A small audio frame classifier, trained from scratch.
Model: 2.85M parameters, log mel input, norm batchnorm, activation leaky_relu.
Training: soap at rate 0.0039, 30500 steps, batches of 128, held-out accuracy 98%.
Data: trained on short pieces for a synthesised band: melody, chords, bass and drums, 149.9 epochs.
Rows from block 7 of a small audio frame classifier, named by matrix and row number. Rows with one number belong to one channel. Each number is 128 + 32 x the weight over its row's rms, rounded and kept within 0 to 255. All counts start at 0.
After each channel's rows are labels from the 100 clips, of 14976, where the channel reaches its highest value: "strongest on" is what is common among them; "lies over" is the class under the peak. Only what is clearly more common there than usual is listed. The data: short pieces for a synthesised band: melody, chords, bass and drums.
# convs0: first width-7 conv (model.blocks.7.convs.0.weight, 128x128x7, each kernel summed), inputs 0-127
# convs1: second width-7 conv (model.blocks.7.convs.1.weight, 128x128x7, transposed, each kernel summed), outputs 0-127

convs0.61 [ 73  96  91 132 236 170 156 130  91 131 121  83 165 132 152  75 157 117 106 102 113 138 163 149 108 144  58 151 168 147 135 141 207 115 120 120 104 127 153  96  94 103 106 135  94 161 101 128  95 191 160 119 110 169 117  97 124 138 122 158 122 145 111 148 148 115  78 184  80 118 185 192 106  89 151 154 101  76 146 122 112 141 122 134 155  94  82 143 130 167 107  69 100  96  94 148  72 114 130 161 100 116 131 169 151 142 111 116  90 148 137  56 118 138  97 122 132 149  62 122  74 136 140 131 108 100 155 181]
convs1.61 [ 96 135 129 152 119 110 132 180 109 122 123 135 140  82 111 102 147 125 168 120 134  82 171 115 132 129  60 125 138 121  98 145 132 110 140  94  98 100 147  97 109 111 143 122 102 127 140 114 135 192 154 132 136 134 134 108 122 155  66  73 122 142  90 162 156 123  98 189 160 110 149 149  57 119 141 144  33 119 142 174 132 190 169 143 173 125  69  79 111 163 135  87 160 115 192  99 117 113 212 114 127 190 136 150 158 140  90  80  60 113 149  94 201 160 108 111 144 191 129 127  81 133 165 137 103 132 107  93]
strongest on: key: D major
lies over: A major chord

convs0.2 [151 155  96  55 124 101  31  60 101 200 121  68 125  98 178 119 101 168 137 125 126 131 169 166  90  91 118 126 104 145 168  96  97 144 109 151 133 153 182 116 112 166  78 117 152 116  97  98 136  61 101 122  94 179 104 164 131  97 128 119 129 151 101 160 125 151 113 163 118  86  68 110 151  75 105  84 123 114 158 116 156  96 128 108 115 110 119 127  83 100 138 199 170 134 178  95 122 138 122 142 142  96 111 154 125 148 138  89 162 117 119 149 111 128  62  96 127  99 117 120 189  94 180  93 121 124  73 105]
convs1.2 [120 160  89  72 120  86 125 152  57 136 150  88 113 226 143 119 108 162 134 138 103 115 152  80 133 116 100 141 148 122 113 128  97 111 109 124 118 112  96 186  86 130 138  69  93 119 157 123 129 109 123 135 117 112 132 107 184 112 106 188 125 128 133 131 118  58  72 177 157 118  75 138  82 154 108 140 123 123  16  96 115 135 113  74  98 107 150  88  91 115 136 142 107  95 112  99 122  90  91 114  66  91 133 142 156 109 113 175 100 105 152 123 104 105 123 106 121  83  81  80  88 109 111 101  68 100  88 177]
strongest on: key: B minor; tempo: 70 to 80 bpm
lies over: B minor chord

convs0.111 [140  80 159 174 171 194  99 158 160  84  92  88 118 110 130 134 162 128 118 112 148 149 145 107 210 116 114 118  66 156 132 157 213  90 108  98 140 101 114 142 131  86 114 156 126 148 140  96 139 118 122 153 140  99 114 105 161 186 117  48 102 168 174 137 114 151 132 116 199 133 147 123 121 194 122 140 157 101 124 122 115 103 113 186 123 166 135 143 115  63 112 147 176 122  92 135 155 145 158 121  72 126  79 106  83 106 114 121 100  38 162 114  98 115 131  44 133 161 172 146 122 160 120 122 128 101 138 142]
convs1.111 [175 101 108 136 144 137 137 149 129 167 146 152 147  87  75 133 180 125 185 110 102 124 123 159 115 155  87 113 153 128 121 130 106 144  78  65 102 102 107 131 231  82 168  84 111 161  75 157 177 135 110 140 176 141  59 112 152  97 153 138 138 111  64 120  77 104 149  80 149 150 135 159 110 128  66 107 125 148 147 181 115  97 149 166 108 142  86  92 127 131 152 117 131  98 187 106 173 114 121 125 102 175  92  86 179  77 159  98 160 121 193 119 136 134 122  73 142 145  99 165 185 118 143 112 116 117  92 110]
strongest on: key: D major
lies over: A major chord

convs0.78 [126  97  95 203 151 135 133 140 117 109 134 149 141 133 169 142 119  95 140 107 169 136 136  87 177 162  80  99 150 139 184 143  85 115 179 128 164 111 105 173 127 197  77 122 166 120 169 172 117  63 116  96 111 120 133 113 148 173 135  71 108 130 114 139 130 148 180 127 191 131  66 111 147 200 141 154 132 134 108 116 156 175 125 153  95  71 129 157  51 114 111 144 151 125 137  91 117 132  79 155 173 107  89 110  92 165  80 125 129 123 157 128 155 137 114 141 107 164 130 169 133 130 104 131 197 173 146 220]
convs1.78 [124 163 122 101 157  76 124 182  61  80 105 114 108  58 136  77 134 106 152 107 113  79 146  72 154 127 121 142 135 104  59 163 124 138 103  93 118 139 134 145  99  55 125 115 151 194 193 162 132  73 112 141 142 117  54 187 124 132 103 151 134  83 109  73 149 102 127 104 117 101 118 110 141  40 119 102 122  92 170 119 147 141 172 135 139 156  86  64 125 125 118 117 113 150 172 145 143 101 131 119 155 108 140 114 136  83 113 144  61 129 180 143 126  83 132  88 107 116  79  95 155 126  93 106 181 134 101 126]
strongest on: key: D major
lies over: G major chord

convs0.108 [121 158 126 101 123 132 121 170 151 113 124 194 118  87  84 138 112  55  83 108 188 116  92 107 137 150 123 135 139 110  94 118 148 107 112 191 131 142 102 146 135 143 103  62 122 153 149 103 165  98  97 161 130  75 150 118 161 101  61 190 134  65 165 154 101 149 167  84  78 133 120  87 161 159 143  84 113 140 175  82 142 145 116 139 116 168 140 163  85 139  67 179 114 133 122  94 129 152 132 147  94 153 140 184 151 156 148 105  96 134 123  65  67 159 147 159 137  95 139 151 125 163 138  33 116 139 134  79]
convs1.108 [ 86 115 160 100  87 135 122 163 145  89  92 113 168 121 109 140  70 122 128 109 201 134  97  89 111 127 121 144 126 122 193  98 107  81 105 119 118 102 149 168 122 150 120 194 128 139 154 137  96 111  97 102 159 126 141 137 101 112 110 170 132 124 115 161 122 186 104 161 164 161 137 111 126 119 109 199 120 193 126  33 126 132 154 153  78 117 140 146 116 126  58 151 188 125 167 207 119 106 150 168  71 120  97 180 196 141 131 130 106 193 158 103  80 165 154  79 121 108 127  73 118 130 128 121 121 115 106  94]
strongest on: key: B minor; tempo: 140 to 150 bpm
lies over: B minor chord

convs0.26 [146 142 150  93 154 133  70 143 117 215 166 135 165 236  94  58 135 118 111 133 129 157 131  95  96 135 150  87  91 101 159 115 215 157 164 107 128 162 145 169 133 114 139 123 136 100 101  94 180 134 136 178 124  98 145 124  99  74 149 109 187 129 154 111 112  70  79 132 139 161  99  98 120 184 134 121 145 113  77 122 139  68 130 168 118 135 132 137 127 136 147 104 131 144 115 129 186 153 136 139  74 132 103 106  96 135  81 153 127 109 129 146 127  92 163  95 139 140 138  89  60  72 161 100  78 175 110 117]
convs1.26 [127 151 128 129 120 144 125 161 117 113 172 137 120  65  90  83 129 107 116 117 141 146 140  67 121 115 101 101 131 132 173 135 115 160 131  43 162 150 119 109 123 180 125 115  98  57 107 137  98 158 128 145 135 115 110 105 115 163 134  98 184 115 116 113 141 144 115 105  72 184  99 143 126 111 150 134 122 157  61 227 129  92 106 105 156 102 204 127 115  72 216 114 123 117 141 157 130  85 138 150 121 122 120  91  76 120 110 147  91  96 181 149 156 144 156 125 100  97 101  86 159 105 136 197  80 199 174 130]
strongest on: key: G# minor
lies over: C# minor chord; C major chord

convs0.44 [107  63 142 152  68  78  63 124 164 102  95  87 121 154  70 147 111 146  87  99 170 103 142 172 106 131 137 136  70  99 148 187 191  99 114 129 148 129 102  71 162 138 108  87 185 142 134 171 143 124 101 103 131 230 121 149 157 184 117 123 148 106 128 101 155 142 116 123 167 121 136 152 135 188 119 116 123 164 133 124 123 147 121 153 166 122 100 142  78 109 132 160 152 137  89  97 123 120 130 139  81  85 123 122  99 100  86 175  98 118 194  82  70 103 115 147 139 169  96 100  59 113 140  86  98 112 121  99]
convs1.44 [171 123 150 118 134  84 119 125 102  96 119 125  60 119 144 107 101  70 136 113 143  61 113 193 124 132 147 104 153 132 103  84 148 125 154 125  99 174 142 104  90  87 164  89 151 136 105 132 151 167 121 115 149 140 124 143 107 141 120 155 145 143  97 187 109  77  87 132 121 139 148 140  57  99  52 130  77 107  88 111 122 120 175 130 159  94 108  85 117  77  86 117 112 171 107  73 145  65 122 114  83  94  92  82 170 123 149 110 143 152 142 138 147 133 121 123 156  51  93 157  94 126 120  43  84 103 183 185]
strongest on: key: C# minor
lies over: C# minor chord

convs0.6 [ 87 132 168  96 142  82 136 101 107 119 101  74 187 120 113 120 146  88 125 164 134 110 130 134 130 192  71  93 185  61 115 105  95 137  76  78 119 184 156 115 118 101  79 148 150 145 141 111 102 126 108 146 112 113 132 139 110 103 172 104  92 141 154 141 162 146 138 125 144 106  62 183 137  95  94 167 129  90 148 128 130 154 158 144  75 111  87 123 116 143 167  64 124 101  84 111 153 146 137 146 105  91 125  60 131  61 119 189 122 120 135 115 209 178 116 118 129 155  91 148  77 111 188 160 100 177  86 144]
convs1.6 [130 123 123 123 117 138 137 124  75 179 147 131 128 154 117 137 138 152 148 103 102 182 110 126  85 137  76 108 113  73 122 177 132 143 117 174  61 169 147  54 133 152 145 128 165 155  90 136  86 158 105 135 125 127 133 115 157  96  97  64 119  73 112  77  92 124 138 116 107  96 143 102  94 178  81 113 101 155 102 104 114 221 165 141 111 114 136  68 197 161 142  90 116 166 109  79 197  98  90 137 127 105 141 136 165 164 149 164 123 130 142  89 164 156  89  94 138 127 117 167  80 104 158 100  50 163 120  99]
strongest on: key: G# minor; key: C# minor
lies over: G# minor chord

convs0.57 [ 92  78 125 152 139 206 111 127  77  34 112 128 112 114 151  90 143 134  42 120  70 144  94 146  95 117 143 162  73 110 135 157 135 163 138  69 110  82 117  90 159 133 121 163 142  90 104 180 148 143 194 126 109 149 137 115 131 128 137  44 104 153 117 129 154  74 129 162 152 137 120  95 157  68 109 153 132 171 140 131  99 138 136 102 110 122 109 136  86 133 166 159  69 141 104 136 121 145 122 147 185 113  84 102 151  86 191  91 149 135 107 127 185  91  94 110  97 119 134 110 104 149  98 161 139  83 147  80]
convs1.57 [135 126 175 124 121 160 139 126 116  62 115  77 191 107 142 101 129  80 134 143  58 161 144  91 121 154 179 167 151 119 130 119 120 118  78 134 135  94 112 117 161 127 145 127 117  79 175 128 134 126 128 132 115 193 136 159  87  82  82 130  50 173  81 154 109  77 148 145  92 164 101 141 104 123 127 122 127  66 117  81 122 122 162 161  84  88  99 106 147 116 118 143  98 219  78 146 128 122 155  95 147 101 104 139 118  93 177 139 144 128  71 108 150 161 126 195 143  85 144 112 141 195 201 110 100  93 130 135]
strongest on: tempo: 90 to 100 bpm
lies over: E minor chord

convs0.4 [169 103 169 175 153 124 112 129 197 104 128 108 138 124 132 124 115  89 206 124 114 146 135 141  67 109 137  61 134  98 179 177 102 113 113  82 117 155 108 144 100 134  92 113 107 135 117 121 121 101  74 137  96 120 186 137 116 171 172  85 115 166 115 129 129 161 142  68 175 128 170 102 123 170 130  83 141 175 163 136 134  51 182 147 135 139 176  98  86 144 155 100 149 134 120 140 199 173 134  91  14 131 166  75 116  89 115 114 141 101 147 140 102 106 129  81 123  87 142 129 101 139 156 104 110 109 117 144]
convs1.4 [161  69  93 102 117 135 143 146 180 156 133  93 127 115 109 142 157 131 116  93 111 161 116 162 133 125 136  49 118 110 120 109 152  87 119 139  95 158 114 146 146 120 215 118 170 163 107 120 195  95  70 122 117 173 120 121 129 106 189  79 141 126  85  71  96 113 143  81 131 124  97 218  67 137 162  95 174 138 113 151 108  72 139 173  98 126 100 135 163 155 145 140 122 110 110 118 165 133 101  86  90 181 156 115 139 108 109 162  80 133 199 173 136 149  96 115 111 125 138 151 158 100 125  61 130  95  91  79]
strongest on: key: G# minor; plucked string-like
lies over: D# minor chord

convs0.15 [139 133  87 183 114  90 134 124 159 133 110 128 124  45 130  89  88 194 167 139 121 107 167 154 133 117 148 103 121 106 114 126 177 119 143 143 160  78 152 118 138 194 156  94 100 116  30 157 101 127  78  78  81 178  98  76  87 151 118 132 135 159 148 195 105 155 111 198 179 102 144 172 149  67 156  95 129  77 137 137  98 115 121 146 152 123 141 119 167 191 107 141 103  52 129  93 118 115 106 141 116 124 154 131 135 153 120  76 149 136 152 125 134 134 122 106  93 151  80 106 115 171 155 142 100 155  75 112]
convs1.15 [152  75  59 121 125 108 103 121 180 102  61  90 150 155  90 110 174 167 137 143 138 102 109 149 154  62  86 111 109 163 152  80 115 132  90 133 104 134 111 142  96 102 127  72  38 122 119 112 129 112  91 144 135 187 141 152 146 150  78 123 122 129 143 144 123 105 117 196 122 142 102 108  92 134 100 109 153  82 124  91 135 132  37 119 124 152  85 146 135 178 135 138 184 116 145  68 120 128 113 111  78 106 118  74 127 141 117  98 117 127  84 144 119 153 121  93 146 103 135 116  84 102 109  69 179  40 106  91]
strongest on: key: B minor
lies over: G major chord

convs0.27 [ 86  56 146 138 215 141 107 190 124  67 147 138 101 144  45 110 146 120 129 131 121 109 117 100 134 150 108 130 149 161 111 120 141  67 134  87 123 146  93  89 148 102 169 117 135  77 111 141 121 182 179 128 151  99 113 132 150  95  94 158 106  88 141 100 126 108 190  86 171 133 104 119 123 216 124 140 149  99 129 110 132 127 112 159 115 141 126  88 121  84 151 105 110 139 107 133  83 128 152 122 121 137  84  52 153 146 130 211 116  60 182  84 134  57 142 127 160 133 143 126 125  62 161 114 129 117 133 155]
convs1.27 [185 138 116 161  86 135 131 191 134 136 129 120 124 113 145 179 133 102 143  81 167 110 134 154  96 202  99  65  97 113 108 115 127  84 130  83 131 155  86  66 148  70 167 107  99 119 110 162 154 118 136 133 174 101  96  96 135 140 112 129 110 109  40  68 106 113 120 134 121 105 159 165 102  61 104 115 131 138 105 123 124 175 126 160 155 213 123 119 183 125  52 100 152 161 197  99  76 101 161 130 165 119 118 112 166 124 119 154 105 142 173 140  81 124 151 107 113 123 100 140 107  72 121  91  93 168 134 122]
strongest on: key: D major; tempo: 150 to 160 bpm
lies over: A major chord

convs0.118 [ 53 112 152 189 166 137 152 125  99  91 111 160 231  67 143  92 106 137 148  87 102 136 206  85  64  93 118 112  79 102 151 153 125 199 123  92 134 113 110 151 202 119 103 156 163  94 134 146 160 154  83 122 104 178 126 130 122 152 116 126 134  82  96 145 131 133  90 151 153 188  99 153 152  96 165 148 142 109 140 116 140 154 137  98 116 124 108 151 122 123 147  92 139 128  95  94 144  66 118 141 107 104 108  91  73 120 129  59 200 150 163 150 145 136 133 153 121 117 121 116 164 173 114 161 109  81 140 131]
convs1.118 [105 136  94 139 166 116 117 114  82 120  83  72 152  89 113 125 106 171 136 130  32 144 128 122 100 104 183 101  98 126 123 149 117  91  95 131 143 100 128 120 132 149 136  78  95  94 110 194 112  88 139 179 134 185 109 106 100 148  95 138 111  98 131 154  68 112  85 125  96 159 117 203 178 165 114  88 136 143 101 118 139 111 145 101 121 136  65 135 171  92 105  88 181 182  86 133 122 135 155 191 106  83 115 139  56  93 143 155 130 102 136 175 176 158 132 144 115  75 162 183  90 147 123 144 121 105 169 161]
strongest on: key: F# minor
lies over: C major chord; F# minor chord

convs0.90 [100 141 124  86 148 155 115 137 112 141 106 152 125  48 122 131 111 130 143  87 107 116 173 141 175  85 108  88 199 136  95 122 142 130  79 118 113 147 113 111  88  83 185 131 128 124 143 113 123 108 117 147  95  41 125 137  91 133 125  27  75 130 150 173 116 114 122 101 118 154  76 119 139 163 110 178 132 143 119 167 132 128  86 110  85 110 126 159 138  97  39 126 203 107  81 109 177 158  56 113 126 113  96 136 185 153 152 128  84 101 130 108 100 121  99 120  95 166  99 100 126  98  87 167  87 141  96 115]
convs1.90 [154 112 116  99 102 183 126 151 100 160 126 158 118 138  88 183 161 134 130 145 125 161 186 137 108  82  46 127 153 127 143 203  84  82  43 107 117 105 152 177 152 133 121 156 178 130 133 100  97 112 168 107 127  91  96 147 135 112  96  81 128 116 165 176 106 165 119 175 144 152 134  56 130 115  94 180 132 131 143 157 114 191 186 107 171 172 146  79 138 140 164 118 179 141 142 146 142 141  73 198 126 152 134 156 167 107 147 142 111  39 144 121 144 125 132  74 147 130 133 110 135 123 145  93 143 155 100 132]
strongest on: key: B minor; key: G major
lies over: E minor chord

convs0.95 [121 154 150 133 152 180  87 118 112 153 132  90  98 142  53  80 119 137  86 108 104 170 125 179 140 143 155 121 125 134 133 110 129 107 128 164  91  88 143 164 120 123 141 120 109 134 140 109 141 150 130 230 135 121 167 111 124  81  94 145 105 134 107 100 112 112 167  73  87 116 154 105 122 124 134 126 108 107 106 118 115 116 166 110 134 103 103  65  43 120 101 122  77 177 213 120 119 142 147 123 171 124 120 105 152 157 140 171  93 125  61 131 155  75 133  98  75 217 179 154 173 115 160 107  68  76 152 109]
convs1.95 [105 187 121 103  86 143 166 114 129  89 206 104 136 126 150 118 133  58  92 137 145 104 142  95  82 126 147 114 171 134 148  78 166  90  87 117 118 124 130 103  78 141 140 118  90 115 111 155 197 156 113 157 137 127  85 129 128  84 142 139 115  93 171 128 167  92  83  81 138 117 138 137 152  58 104 170 118  95 103 123 132 148 168  92  76 122 139 125 112 108 156  93 100 134 102 127  93 122 119  43 122 185 164  48 153 151 113 145 173 107 120 121  38 110  85  98 138 155 158  96 154 139  60 130 112 136 119 169]
strongest on: key: D major
lies over: D major chord

convs0.23 [172  98 170 195 125  89 128 189 123 130 158 142 118 166 154 141 161 119 162 158  90 103  99 150 128 164 119 115 143 116 106 172 131 153 144 139  65 184 113  98 171 118 110  97  43 102 132 172 101 156 173 185 137 150 149 119 144 145 181 166  92 135 145  82 127 141  69 135 113 137  96 120 176 145 173  61 195 126 107 119  78 158  94 123  81 161 112 164 144 142 141 132 129 105 121 146 109  50 120 182 107 150  94 157 162 112 106 103 156 133 146 135 169 154 119 160 100 154 125  65 102 132 135 119 130 156 211 138]
convs1.23 [162 125 122 130 116 153 119 176 105 138 130 103 111 129 120 147 148  93 155 120 104  72 112 107 129 228 123  86 104 129 122 142 147 124 107 127  21 115  92 123  87 172 112  85  62  56 107 105 119 118 152 123 146 136 153 121 125 172 125 119  89 187 108 120  93 136 118 155 106 131  75 130 187 158 163   0 113 129 135 135 148 168 117 171 144 156  83 150 114 140 128 135 110 165 108  59 114  89 113 105 149 158 129 117  95 122 154 167 134 159 157 216 131 140 109 136 164 115 113 102 151 114 117 133 154 102 141 135]
strongest on: key: C# minor
lies over: A major chord; A# minor chord

convs0.22 [136  90 144  78 154 125 127 162 111 132 167 118 163 169 132  77 137 136  84  87 126 139 110 125 166 150  96  89 158 155 156 100 117 178 109 108 104 181  99  64 116 101  91 171 173 154 181 149 130 156 123 120 135 177 154 114 117 146 102 138 148 107 151 119 177 102 127 137 152 179 119 161 119 107 144 106 106 117 181 106 133 135 146 200 236 181 104 141 100 128 176 129  91 131 139 141  89 138 131 141 146 113 197 140 118  95 191  82  96 151 113 105 174 127  22 107 155 138  93 156 169 102 101 149 141 164 107 114]
convs1.22 [156 103 133 103 177 120 112  99  85 119 157 130 142 111 188 114 126 144 133 113 120 183  38  97 164 111  85  96 142 149  83  75 158 112 131 111 148 109 147  33 188 144 134 131 144  80 113  96 164 175  92 140 107 170 105  97 144  78 118 124 171 151 124 145 149  84 157 104 154 144 142 162  58  98  79  60 137 119 125 115 125 157 105 119 170 119 124  99 103 119 116 126 108  93 124 124  98 137 123 150 147 125 118 106 190 139 153 105 117 195  56  51 109 144  77 125 104 131 154 123 111 114 168 171 117 124 180  85]
strongest on: key: C# minor; tempo: 140 to 150 bpm
lies over: F major chord

convs0.109 [ 66 134 111  70  24 159 117  97 160  34 149 126 187 131  95  60 119 181 198 135 106 120 122 102 126 132  72 157  98  74  82 132 138 151 112  81 138 161 152 130 139 101 156 163 107  98 120 133 153  99 108 127 125 130 138 165  84 113 143 115  99 130 156 137 172 136 124 152 159 135  52 126 174 123 123 134 146  93 125 130 115 139 143 146  94 139 119 129 130 186 108 161  70 116  91 118 150 164 145 146 117 119  61 156 158  85 120 119 159 124 122 117 129 125  81 109 119 178  66 179  87  98 108 162 154 103  92 122]
convs1.109 [ 89 134  95 146  98 156 162 110 123  67 135  79 199 113 168  99 100 107  87 107 113 153 137 116 147 123 135 110  55  93  91 111 129  69 145 109 130 135 148 114  99 116 113  94 125 114 103 100 106  87 136 122 121 105 143 137 104 150 185 153  64  99 124 110 154 117 121 112 102 117 139  83 118 127  95 117 113 139 107 133 146 114 149  75 112 115  95 125  98 107 102  97 101 164 128 138  95 168 126 115 174  74  91  75  88  33 141 156  96  98  90 131 125  67 151 169  92  62 150 159  63 194 118 118  34  96 117 140]
strongest on: tempo: 130 to 140 bpm; key: E minor
lies over: E minor chord

convs0.50 [ 92  69 113 108 190  97 101  98 112  80 122  86 140 169 112 143  72 168  55 193 134 127 120 134 106 114 128 127 119 127 170 111 134 147 124 166 146 126 117  94  59 129  89  94 177 122 147 109 101 116 131 135 108 106 151 156 153 143 147  74 118 108 114 128 116 121  99 149  97 116  92 120  68  98 139 121 149 124 124 164 123 133  88  68 117  92 180 144 135 166 153 134 163  80 101  97 133 121 163 141 110  93 155 126 136 112 195  58 145 104 173 142  89 112 127 115 101  78 159 113  59 199 167 151  95 211 147  73]
convs1.50 [120  33 177 100 129 133 126 210 126 197  76  77 102 132  65 146 120 112  90 123 192  97 146 145  78 120 178 107 156 132 136  79 113 187 150 134 126 100 102 188 109 103 119  99 160 176 148 184  96  94  92 135 156 162 119 131 174 135 177 133  83 115  85 149 163 173 141 165 121 169  72 113 117 168 144 147 135 102 136 124 110 119 136 145 102 114 126 117 136 109 168 137 130 125 141 115 111 100 119 128 139  88  88 166 137 137 151  93 120 162 148 117  99 104 163 146  79 196 142  86 121  73 167 145 132 183 167 117]
strongest on: tempo: 70 to 80 bpm
lies over: F minor chord; G# major chord

convs0.36 [151  76 113  92 176 168  19 162 101  67 123  73 155 134 143  55 155  99  38 154  87 131 148 139  89 127 119 157 122 152 178 131 120 138 104 140 123  85 122 163 121 164 106 119 102 174 123  79 148 158  95 145 133 177  86 123 185 138 114 122 129 103 144 171  89 162 133 125  68 142 174 138 111  77 112 134 122 111  93 108 130 115  64 110 119 160  92 113  91 108 126  94 111 128 152 118 152  80 136 141 143 143  74 110 134  90 134  83 108  79 129 151 133  47 107 125 175 110 126 111  77 141 162 126 111 114 116 126]
convs1.36 [ 95 112 157 111  94 121 133 116 100 109  83  39 146  55 141 135 102 105 137 131 159 131  75 171 110 126  99  60  92 160 120 132 119 194 101  54 135 102  88 178 127  63 124  83 110  52 109 136  55 154 102 108 158 184 149 117 122 108 100 153 101  77 111 152 133 131 121 153  79 124 134 113  91  78 150 126 129  92 158  93 128 128 148  80 115 137  96 148 113 122  94 118 109 153 102 185 112 100 143 172  91 205  98 106  95 118 158 109  88 138 132 117 144 115 155 142 151 154 154 166 126 133 143 122 173  93 152 174]
strongest on: tempo: 90 to 100 bpm; tempo: 100 to 110 bpm
lies over: F# minor chord

convs0.21 [ 98 163 178 103  90 152 151 112 112 129 158 179 222 154  57  51 102 170 183 108 120 117  94 131 155 128 115 128 162 107 112 131 213 164 108  74 137 166 142  94 116  97  89 168 147 102 123 141 145 140  77  65 119 155 149 200 119 104  88 125 108 136 171 156 184 133 130 115 116 114  80 128 132 108 136  86 102 103 109 156 176  94 174 140  85 159 165 144 120 149 128 140 108 113 109 115 144 114 139 123 130  89  55 115 153  88 110 125 116 167  77 135 118 134 146 107 111 130 105 123 125  62 107 142  79  94  85 101]
convs1.21 [ 96 127  27 130  84 117 134 129 103  98 167 117 163 129 196 135 114 119 148  85 132 124 112 129 136 140 107 125  89 126  69 142  66 117 116  87 133 174 161 106 107 114 142 147 138 111 127 113 100 134 132 126  85  57 111 124  85 117 148 161 125  52 121 107 133  82 111 126  72  95 159 151  99 153 111 140 192 146  86 106 102 144 121  88 152 101 138 162 114  70 126 103 109  86 122 134 134 106 125 137 117 127  96 118  98 104 130 143  61 109  96  85 159  75 106  74 128 111 112 182  51 196 132 102  47 178 104 123]
strongest on: key: G# minor; tempo: 120 to 130 bpm
lies over: G# minor chord

convs0.79 [ 66 164 148 116  85  87  78 117 170 109  83 121 137 100 131 179 161 139 141 141 138  98 101 116 142 102 100 119  93 139 129 119 138 164 138  94  93  55 151 138 161 122 154 144 123 122 156 135 140  85 178  95  20 117 128  90 117 156 133 142 145 139 101 117 102 169  93 107  84 105 178 132 119 160 141 142 143  97 113  94  86 104 173 167 118 167 102 142 149 184 111 101  93 136 125 152 171 108 174 154 137 158  99 195 106 149  68  33 106 184 154  90 131 141 140 119 110 159 182 130 164 125 121 138 133 125 163  56]
convs1.79 [ 57 170  83 132 110 117 141 126 155 109 145  89 134 161 158 163 105 104  67 133 158 110 112 157 145 103 173 120  94 126 154  79 174 133 166 100  82 121 130 135  84 158 101 109 116 117 131 102 146 150 185 179 160 107 167 118 112 133 178 151 178 185 140 126 156 204 135 103 116 190  64  98  91 160 170 128 113 167 201 149 136 112 166 113  88  84  96 169  84 161 104 172 152 107  77 140  91 188 130 105 125 164 139  69 122 158 100 132 154 157 163 195 124 112 113 162 138 149 125 115 150 123 133 143 144 153 135  84]
strongest on: key: F# minor
lies over: F# minor chord

convs0.116 [ 73 160 112  93  75 123 120 124 109 109 109 103 132 115 114 119 136 159 100 118  72 129 150  92 196 127 100 102  80 146 172  66  85 140 160 146 116 141 116 150  83 125 152 128  77  64 136 126 167 106 184 106 133 107 137 108  66 124 189 123 158 190 137  93 101 138 138 118 108 187 144 198 144 112 146  95 171 106 115 139 152 125 123 109 114 117  82 177 171 123  91 111  97 104 114  87 104 123 138 141 153 180 122 115 123 158  97 179 126 122 168 121 173  95  64  96 115 133 154  76  83 145  92  83 145 161  42  95]
convs1.116 [172 137 107 157 126 147 136  68 105 131 124  98 173 139 151 134 107 110 120 171 104 141 189 140 206 178  82  85 132 151 166 103 126 145 171 122  41  82 143 165 163 106 198 123 109  67 170 112 101 100 168 127  89 139 139 105 110 121 121  85 126 182 140  82 135 131 107 160 128 133 154  78  84 100 127 115 152 182 147 141 133 131  99 114 117 111 118 126 189  85 121 163  96 153 177  64 106 100 156 158 103 142 163 104 110 106  79 174 103  98  88 174  89  98  88  63 163 144 116 124 125  90 117 108  95 124  99 133]
strongest on: key: B major; key: F# major
lies over: B major chord